config.toml
model = "audio frame classifier"
dataset = "single English nouns, adjectives and verbs, spoken by a formant synthesiser in many voices"
train_examples = 78125
time_shift_ms = 50
n_mels = 64
hop_length = 160
input = "log_mel"
spec_augment = false
win_length = 512
num_classes = 41
output_stride = 2
arch = "convnext"
norm = "layernorm"
activation = "relu"
mlp_ratio = 2
inner_norm = false
moe = "top_k"
num_experts = 16
moe_every = 2
expert_mlp_ratio = 0.25
experts_per_token = 1
shared_expert = false
subsampling = 2
layers = 16
width = 512
kernel_size = 7
residual_init = "none"
optimizer = "adamw"
lr = 0.00076
beta1 = 0.9
beta2 = 0.999
eps = 1e-08
grad_clip = 1.0
steps = 10200
batch_size = 256
epochs = 33.4
lr_schedule = "linear"
final_lr_fraction = 0
warmup_steps = 510
weight_decay = 0.5
Rows from expert 10 of block 13, named by matrix and row number. Rows with one number belong to one neuron. Each number is 50 + 10 x the weight over the matrix's rms, rounded and kept within 0 to 99. All counts start at 0.
# up: expert up (model.blocks.13.mlp.up, 16x128x512), inputs 206-308
# down: expert down (model.blocks.13.mlp.down, 16x512x128, transposed), outputs 206-308
up.58:75 20 51 47 54 51 52 22 56 45 09 38 52 59 46 68 51 52 45 45 55 32 36 42 48 40 60 62 49 58 65 36 26 38 38 50 63 73 50 52 49 47 62 51 54 53 40 68 49 48 54 49 53 46 43 75 49 56 48 50 73 50 25 39 26 45 73 58 68 64 48 35 34 44 60 44 41 50 58 47 45 38 61 41 56 44 60 71 39 61 51 38 56 55 51 58 48 42 49 45 38 45 38
up.59:53 25 50 55 48 37 45 37 35 64 99 33 50 37 68 59 40 53 50 45 41 64 49 24 49 44 49 44 57 62 38 62 51 59 49 56 53 73 49 64 48 61 42 46 48 49 54 57 57 39 63 55 48 39 42 40 43 44 42 36 25 50 66 48 62 52 63 51 62 69 56 45 35 44 55 41 52 46 55 49 57 75 65 49 62 51 55 47 54 49 51 56 43 77 48 45 47 58 45 61 51 27 36
up.60:53 52 36 60 69 28 54 56 44 47 52 52 26 51 65 36 37 53 42 37 35 72 27 33 40 55 51 49 50 41 34 55 51 64 57 54 52 54 46 49 31 34 40 51 59 34 62 48 55 36 12 49 45 61 69 35 46 41 49 66 18 61 65 33 58 44 26 55 55 71 67 58 59 39 46 33 48 42 51 28 37 55 63 50 55 62 44 54 57 56 39 32 45 63 38 57 54 64 48 33 65 53 63
up.61:30 51 46 48 57 58 54 78 53 46 51 49 40 59 50 66 62 40 47 46 75 49 47 45 41 53 46 49 63 40 45 53 59 35 58 54 61 44 45 49 57 51 63 46 40 41 46 41 47 43 68 45 49 33 27 56 59 53 40 41 50 28 66 48 60 43 25 60 43 57 48 74 51 42 42 65 60 44 56 69 27 52 46 59 52 47 33 54 61 48 55 48 54 30 56 52 41 46 58 54 40 69 49
up.62:45 59 49 65 62 36 52 64 45 62 55 51 21 70 56 64 42 42 55 60 34 55 43 37 57 45 38 34 45 61 36 53 56 64 49 68 43 55 44 49 54 54 34 58 41 27 33 42 63 58 18 71 63 52 47 46 36 34 42 59 46 57 61 38 56 40 24 51 54 51 66 48 49 68 53 46 52 60 37 57 50 49 53 48 46 71 47 45 46 57 29 49 57 41 44 43 67 46 41 36 46 51 59
up.63:48 60 55 51 50 78 52 66 40 50 39 63 50 68 51 51 53 43 55 55 63 48 31 52 56 36 46 50 55 44 50 47 48 32 47 47 58 46 45 49 57 55 56 39 55 35 39 54 49 50 59 48 41 38 36 64 48 51 40 39 63 53 66 50 49 51 53 45 59 51 55 62 54 47 55 61 52 44 50 65 57 49 54 52 47 51 44 47 46 62 50 47 42 34 52 48 43 55 49 54 44 53 57
up.64:66 34 42 57 41 50 37 41 57 47 30 58 69 63 42 61 48 40 63 58 42 54 57 51 38 53 63 44 57 66 69 31 39 41 46 59 59 67 44 42 47 38 67 47 60 46 57 52 47 41 62 50 52 41 31 50 41 34 29 46 55 41 37 49 50 48 60 54 36 62 53 37 54 51 46 38 53 44 53 72 48 52 50 50 44 49 48 61 63 57 74 46 58 39 49 59 47 43 50 29 65 53 36
up.65:66 42 54 53 47 48 60 57 46 41 36 67 53 53 52 47 54 46 61 56 64 51 60 46 50 38 59 48 59 39 73 49 52 38 41 63 71 44 52 50 43 44 49 47 44 35 41 42 56 41 61 45 39 35 41 39 56 46 30 46 48 32 47 50 56 43 57 46 43 52 55 52 48 42 48 59 50 55 47 57 42 56 49 49 50 47 40 50 60 56 70 55 60 46 48 54 46 49 48 52 49 68 50
up.66:28 40 44 58 54 58 36 50 41 48 53 50 46 54 51 42 21 43 44 48 49 63 41 48 62 37 43 44 44 48 25 57 44 64 51 51 45 60 47 49 36 42 38 51 74 56 43 49 51 58 34 47 57 49 75 27 43 50 37 49 15 47 55 43 63 53 58 53 69 61 65 44 45 67 44 55 46 53 29 71 65 51 75 48 48 66 47 44 54 33 33 28 27 61 48 51 51 63 28 35 52 50 44
up.67:63 42 51 48 45 52 46 33 60 48 27 54 62 58 28 57 50 56 43 53 42 61 61 61 55 32 52 54 58 60 45 37 50 54 39 57 57 31 53 46 46 52 67 48 42 47 47 57 39 56 68 50 37 53 37 62 53 57 55 44 56 74 45 48 41 48 36 44 61 56 56 43 46 33 49 47 52 46 47 53 46 50 36 43 47 51 48 38 48 65 45 43 48 52 51 50 56 41 39 46 31 49 48
up.68:57 55 54 59 59 39 36 36 39 36 57 59 52 69 62 43 60 54 69 51 61 50 50 44 53 42 69 49 55 49 55 51 46 38 40 54 61 45 44 65 75 52 48 42 53 60 49 45 45 45 38 42 37 47 37 29 57 49 54 44 52 44 44 47 53 48 70 33 45 53 65 46 38 50 63 59 52 47 46 55 60 50 55 46 52 43 56 50 33 66 58 42 61 43 57 49 48 50 49 48 48 60 55
up.69:44 54 59 56 48 52 48 57 57 48 46 56 59 43 55 54 59 41 72 51 59 45 77 58 38 44 73 43 56 40 67 52 54 42 51 63 60 36 45 47 49 43 51 47 46 46 52 38 64 48 62 46 32 38 39 29 77 34 36 40 42 36 45 45 57 48 38 49 33 56 56 57 62 35 50 59 66 54 55 53 59 75 53 51 53 51 49 47 53 61 61 56 60 40 59 49 37 42 48 45 61 94 42
up.70:48 54 41 50 72 49 47 61 47 47 49 71 48 50 60 34 54 45 53 44 37 51 39 61 34 63 44 40 50 46 30 35 43 53 62 45 44 60 55 46 40 39 35 58 67 50 46 54 58 34 45 49 63 50 60 61 49 39 51 54 47 36 51 49 54 49 46 76 39 73 60 41 67 54 43 23 45 58 64 36 32 46 60 64 45 67 57 65 48 36 60 56 42 59 44 44 53 42 49 55 64 17 41
up.71:45 65 48 63 53 65 48 55 51 54 72 65 45 50 27 58 45 57 39 63 54 57 68 61 59 35 63 36 62 40 42 54 40 46 50 45 61 48 52 50 53 55 50 50 55 44 53 54 54 55 40 57 58 54 77 57 55 53 43 37 48 50 58 49 57 42 59 49 60 39 53 50 29 72 37 38 25 55 35 55 63 68 48 42 47 54 41 43 45 42 37 31 62 59 54 57 61 30 40 53 46 25 45
up.72:67 61 42 48 40 29 48 37 47 39 37 54 70 41 71 39 55 59 54 55 62 46 40 43 57 53 53 44 56 63 71 41 51 50 44 47 54 42 43 31 60 42 62 50 57 61 49 45 56 25 62 46 48 54 35 39 45 51 28 58 61 77 36 43 55 39 61 39 35 63 54 32 46 46 51 41 49 50 65 72 48 47 50 59 48 43 59 55 54 56 66 56 56 43 52 58 68 59 66 44 52 74 61
down.58:78 49 47 38 76 38 45 60 44 46 29 47 83 46 54 58 52 44 32 47 50 52 56 49 52 52 57 37 51 44 79 47 37 61 57 60 50 54 42 56 52 48 52 50 40 46 46 46 62 54 48 45 38 61 54 29 53 52 34 49 89 54 39 37 48 46 29 48 50 37 46 56 41 50 61 47 52 72 50 62 40 52 50 47 43 58 65 46 56 56 46 53 71 45 73 56 51 52 31 60 38 52 54
down.59:58 58 52 23 27 65 53 33 43 45 79 52 50 38 56 54 59 38 48 55 48 58 32 51 52 60 64 53 37 43 55 53 45 67 56 56 46 62 43 48 37 40 53 69 47 49 41 45 61 46 43 47 50 43 61 38 57 52 61 52 19 56 54 36 53 67 40 59 52 44 51 46 55 46 54 48 59 62 32 51 52 51 62 42 53 55 58 28 61 57 43 53 49 41 30 46 50 57 50 61 46 41 58
down.60:61 28 38 22 27 49 47 39 40 63 62 56 65 39 50 30 66 47 33 51 45 61 40 43 33 51 31 61 36 43 67 35 53 44 57 35 42 58 23 52 55 53 44 48 53 78 61 38 48 26 44 69 54 49 56 53 51 45 48 35 37 50 56 48 70 62 48 63 27 63 65 52 48 43 52 46 60 46 52 51 53 64 45 37 40 74 58 61 54 54 50 50 52 62 36 51 41 34 37 48 58 40 42
down.61:38 42 50 50 48 50 55 50 52 65 50 49 56 54 56 56 42 47 52 53 57 38 76 44 66 54 45 51 33 62 34 62 46 63 56 54 50 40 51 54 58 58 41 41 71 61 37 41 40 58 61 61 59 68 48 52 41 65 45 61 51 54 44 52 43 62 29 43 51 53 44 48 59 44 46 50 44 59 50 49 52 59 48 45 48 32 53 63 44 44 48 61 42 71 53 41 52 45 37 48 60 65 53
down.62:47 54 55 34 41 62 56 39 62 65 61 78 57 38 59 40 37 53 35 51 49 48 21 55 56 37 49 60 35 53 62 28 74 40 39 51 39 61 51 59 49 56 32 55 65 63 56 33 44 58 54 67 50 51 51 55 44 62 45 38 45 41 62 46 70 68 58 75 34 63 52 38 66 41 61 57 70 55 45 32 66 67 35 44 29 60 55 66 55 49 47 65 45 64 31 41 42 49 56 35 59 38 55
down.63:40 45 58 54 61 48 58 52 38 53 48 39 47 48 47 54 59 46 66 52 51 37 63 50 52 53 54 53 48 48 38 44 62 61 45 45 57 57 55 57 50 37 53 47 55 54 55 48 51 63 55 49 56 36 60 43 53 52 45 52 48 37 47 55 49 52 49 45 50 59 55 42 51 51 47 46 51 53 45 54 46 44 59 41 54 46 49 61 49 40 55 53 43 50 50 53 46 50 59 61 42 55 59
down.64:71 48 38 43 54 50 44 48 53 41 44 45 48 51 61 60 56 39 48 65 36 50 31 47 68 43 44 31 50 49 65 57 34 54 39 54 65 72 41 53 54 49 58 56 34 41 50 56 57 44 48 59 55 45 48 41 45 41 42 63 71 61 47 47 56 49 47 53 47 47 42 50 39 49 44 42 51 61 66 53 47 41 45 54 54 60 46 28 52 64 61 39 82 35 67 49 49 37 42 70 48 61 52
down.65:56 59 41 60 60 53 48 57 38 46 39 51 62 48 64 39 44 44 66 57 34 53 62 38 53 46 38 41 44 56 62 64 47 48 52 56 58 45 40 50 46 57 53 46 44 53 61 55 52 50 50 48 54 66 48 48 36 56 51 79 64 61 50 63 45 53 41 51 41 54 45 53 36 45 42 47 42 46 65 47 54 53 51 45 44 50 57 58 41 64 44 46 48 58 50 59 46 48 48 47 52 60 40
down.66:33 60 67 50 34 57 52 46 46 43 54 70 57 37 48 28 53 68 56 34 57 53 38 56 49 44 55 56 51 60 37 41 41 42 32 51 41 45 54 65 54 52 41 67 29 52 55 41 49 60 59 46 48 41 37 80 65 43 31 39 31 53 70 39 70 51 61 47 53 53 59 40 58 44 57 46 50 47 53 16 48 44 66 44 53 62 59 64 49 35 39 71 46 50 34 47 53 34 60 53 53 57 44
down.67:68 55 60 54 59 37 51 44 43 49 41 48 41 44 57 53 53 54 58 39 58 64 60 59 37 41 47 56 55 50 54 44 52 40 43 61 63 53 38 49 40 42 60 35 45 52 54 51 45 42 42 50 52 60 53 41 33 55 38 30 58 41 33 53 43 53 35 30 61 49 56 60 57 61 54 48 52 59 40 47 51 42 33 58 60 52 67 54 46 41 38 41 34 55 68 50 48 57 59 47 53 53 42
down.68:57 55 40 49 69 63 41 54 30 45 52 46 65 37 56 55 57 47 50 41 40 51 56 54 50 65 53 42 49 37 57 51 53 62 39 49 49 48 39 37 42 53 57 38 63 60 54 51 68 42 41 53 39 49 61 44 50 47 47 55 60 64 49 44 45 50 37 51 48 65 29 44 44 52 51 41 38 60 55 58 54 55 44 36 66 45 61 45 60 58 53 48 42 45 52 63 46 51 40 50 43 62 53
down.69:52 50 41 55 56 53 46 69 43 43 43 41 57 66 53 47 52 49 90 47 42 50 77 42 50 57 54 50 51 60 40 58 51 40 58 47 49 43 45 45 53 54 51 51 45 53 49 58 50 46 34 45 43 72 56 43 50 52 52 63 64 51 36 53 29 46 45 49 46 65 31 55 39 53 46 41 47 53 63 42 61 45 44 28 57 45 58 52 54 61 35 29 42 45 49 59 46 51 29 57 49 53 42
down.70:40 54 34 35 51 72 52 44 40 50 51 51 59 36 40 46 55 46 45 45 43 63 37 47 48 57 49 38 38 35 54 51 49 52 43 57 57 50 52 46 53 72 57 56 54 64 45 57 60 42 47 62 44 49 45 34 57 34 44 55 68 62 66 40 48 51 62 51 42 54 51 45 31 55 52 49 39 53 42 61 41 63 68 51 41 44 40 32 74 81 59 51 57 29 44 68 52 53 68 60 45 49 41
down.71:46 55 48 42 59 51 59 39 66 62 50 56 32 54 61 50 51 55 63 50 51 47 43 45 70 46 51 56 36 39 44 44 49 57 39 44 67 43 62 39 31 28 42 56 39 42 64 45 48 58 44 36 69 50 48 30 48 51 58 44 29 52 57 46 59 50 47 53 71 40 59 35 55 42 39 31 75 39 47 41 42 56 55 74 52 50 51 45 40 41 52 56 11 57 59 49 32 65 64 55 55 45 57
down.72:58 35 48 35 55 56 42 58 46 40 36 45 64 55 45 55 60 67 59 47 41 57 66 47 36 54 51 33 56 46 38 56 52 39 43 57 57 56 38 45 49 59 58 43 45 59 56 58 52 35 52 57 43 53 56 51 52 44 44 49 76 59 40 55 39 45 59 46 44 73 34 57 46 66 51 55 50 44 65 44 57 56 50 43 63 61 61 48 39 48 50 47 64 60 52 47 44 29 43 46 43 68 55